From a checkpoint of a small self-supervised image encoder: trained on made-up road signs on poles.
Rows from block 3 of a small self-supervised image encoder, named by matrix and row number. Rows with one number belong to one channel. Each number is 500 + 50 x the weight over its row's rms, rounded and kept within 0 to 999. All counts start at 0. Numbers have three digits each.
After each channel's rows are labels from the 100 images, of 14976, where the channel reaches its highest value: "peak on" is the class under the peak. Only what is clearly more common there than usual is listed. The data: made-up road signs on poles. In brackets: how many of the 100.
# convs0: first 3x3 conv, stride 2 (model.blocks.3.convs.0.weight, 288x160x3x3, each kernel summed), inputs 0-159
# convs1: second 3x3 conv (model.blocks.3.convs.1.weight, 288x288x3x3, transposed, each kernel summed), outputs 0-143

convs0.5:430481511531500554504519516482539434515470557520376500450448526587493594490466462439457516400479438485477486530488451399522410499521389514447457469504570496515520466451569410447507488493479559446391435464574497498571530546473497527532454542554517485545485490552502603466383494441481665496651446486514553538474474512424507402579529505497497612564480523439532455464478428492501465423496504488553448512588489457517506496622481499517521447473511565544514493502488499509457541546543511
convs1.5:527480503442479547413615495542504597621506483587485527333449410535485401478456525511499461494485485454556602533510567520510534550481468478516349459464564544489501531461549468610566496485470510670436403518484514598466513477538546508491379427513460521425528541515506494559439456515392493475543462501506545599508499538482560528502534503437496566440502495522533511506443462517485499558525548493521491480472529457404418461582486480422547
peak on: symbol (71)

convs0.199:441535570479476482496486486500471521517515482540490424493595552520493461549482370518489587448552426528476425508458511411488478459509456494553472491455457445498532478411471505433474497601470508500442493456465475462503467512460495523561421501523401494539493553419511480537466491549554483471528450498497439528517465651446461487498459621493378622488555506469480447505496511493503619497516601451525547499545488546461524485657497616442535495519480482515532419422548575509544422512431598
convs1.199:533501506493550558456472431483471446478573517535518491432519469478477547555623567483553463435411527508578632491499354499434525435598587537480534502531440497534543528472473473570526495501420523449522489466513474510490445476462500518376497516423464473375492532510493510520397544493509512544453509529393488502461482467538419466527445438570466473632526440537522495506511473484464516501463502403532414490389430438429543457451528627619470
peak on: symbol (50); face (50)

convs0.118:581450497552512486571497536528392370519473495430513528538504437466482575519491399494451426559468569542616457538432507441494456504531518522557484539516443559587489458468574532575451539460461575465446545490556491528481431687519501603461513524426539516459521484580487474416469509456527475451503527398491525432560509557577488521487459506493471491445455485523469451473451452433484546438515536512538575491565433562511529509445510564523513472533573507508441548380498510473528558596475451
convs1.118:455464498521446520485514471497457523492545397629500478445444534512528498505463493547517441511518470480418530422527612557451548560518458581524566467409643452577673545446473402429461551541499481537438479489465593436541470498467530477440494504466439461553566421471524427523454408528519519541634494461571516504454570580515515483480521561491564505379532543531528491497490419494521524505541627428454458516548515497556482393564438412456489
peak on: symbol (60)

convs0.74:476513469469552493449520492521456463480508462522452537506554532537470552493594452476511593527557474466540505488520504489613569505493547626542498504577516451482544539441563552477509426483486467569508533502552452540471461490481657455564520514556606601499559448523589403525609456595492493523625466550465462584463573515441540547450491428490531518436465479596527522488540491426477522412530483507493478492568457500494455482431479463615511481462489548492441494476469601560467486385541541
convs1.74:515446486437541569453513436451514498462451607472534499474499483629500533544466439465554447508537521556499574524543507531516509434542537503568550519451477457461516484516484536454518569487626523618523552529498547440651493502545513522475452526469518458532502525519461483525556542481476479585540470475458451467497584418526542516485519509538567557502556456522502470529527497505496401540498435334476458445457438465469499556558532493423443
peak on: symbol (77)

convs0.54:473542547553558460547540408543593492481558507592534532460433407549528522511524527492458499569431470535413495457566434447536464508533541484454583473470538468566560485501569449472528488499500489505514509558565536492580487508480454500523531533577536482421491509634502403478476469502483414488540328523463478545439399431442532531459423487535508495492496484484440462527537471514542426514521479491530580520370465492400511507508573497585558482448484429469569434416529558486516562377512526
convs1.54:519558543485491493544539509484448407542540438616492449555537483523517567541505501520402495509507511437500539506544590508469499526466373543523696453533465567492536556510509511419412515486567488501456499547545473456555551502449554502510638499463519496455594529448456424604575496469469504459547492561480511440490549566448524421484519570473537574444459502483543489494435474540535477479489418484431569517515513532605501488567516551427530
peak on: symbol (62)

convs0.104:512467518522492577451497527445508477520460445440533597519617472485519551529562516526518486495568521501527521500481456471492638554426458459513468493527501519563502559414497477436463501571495606396464415530454445480510514459543358462443425541381447457503425487531414494498496587480484624500506513473528523543513557573521464591468472546577478480368427456501447513537498468494460535513519578564501457515618468484494486538647478468478477512475530455553469462504527547550564489484443466
convs1.104:408436504591455504515569555469506511438529440530528558412507502504483501517443477466565508446496484525511482467501558487440542422508479442521411580514525467435588537499494467483470549530554490593507569518487520492428395474446322581533514496481500553459560494545478503545505508541510584527439583469521563556447574495538355448542522496486512420588477472538524496515531504454536565435480539491515426511566558468541452355484484530493489
peak on: symbol (52); face (48)

convs0.77:472554456514446506500586551518458500496504605516417458550515596507545626575506527458548481417486466529521522508576445442544541428535385623467469518583379516547475579531449513521468441499521636434541439581545493524566423544521578458544534502479512512508466442498472482464445518482478592496534505472526366491536471517491453412496556494468561495445482438416423516499431521437539443537528485537528532445476429522574512540463510449566437505457519428494455477490536495466459457583483485
convs1.77:509452458520412520437510500504391484510489393401518450484511511467540489447423508531562493491529502483475424568567512496617480500494515423431504417458513502389495576454516568485454441551496462483486517461524470455601538516358488482527526525497497514511511533476471530568483499555467503521533523505530474542463454483547485456444441495497469520494513548453476479470502508544528497507454554515543528521475442537502482471484468383444593
peak on: face (89)

convs0.203:458543382482527554513490456436553501539504464545500465460553455518503502539496549408485507533582456531466437509479541462536422542463512574451487572579534511516532510457485531511479386492610599531572485488586484442506474495522544453620517525531496475563534618599463466540530449393601511499499530552508473520492429442418440464565513487497525434522506500481530495506536529429567617484548495514526484434538478499529405578478514536567439514547484566470504407426486421400581465416511435
convs1.203:517507540494474520482461495452493537539549365480498448503560467490492471566512523473470464539523482476556498492463519482566488512549566495450519331473458467387629451510478578494533395484512519475525503478491479521550582555475529385463525506569555503525476553551549519515542500538499474424493557501528474477531506549531522505556551504575585448507363492462466489535557492512499533533575436548451483557444551548577513507505503497531520
peak on: face (50); rim (33)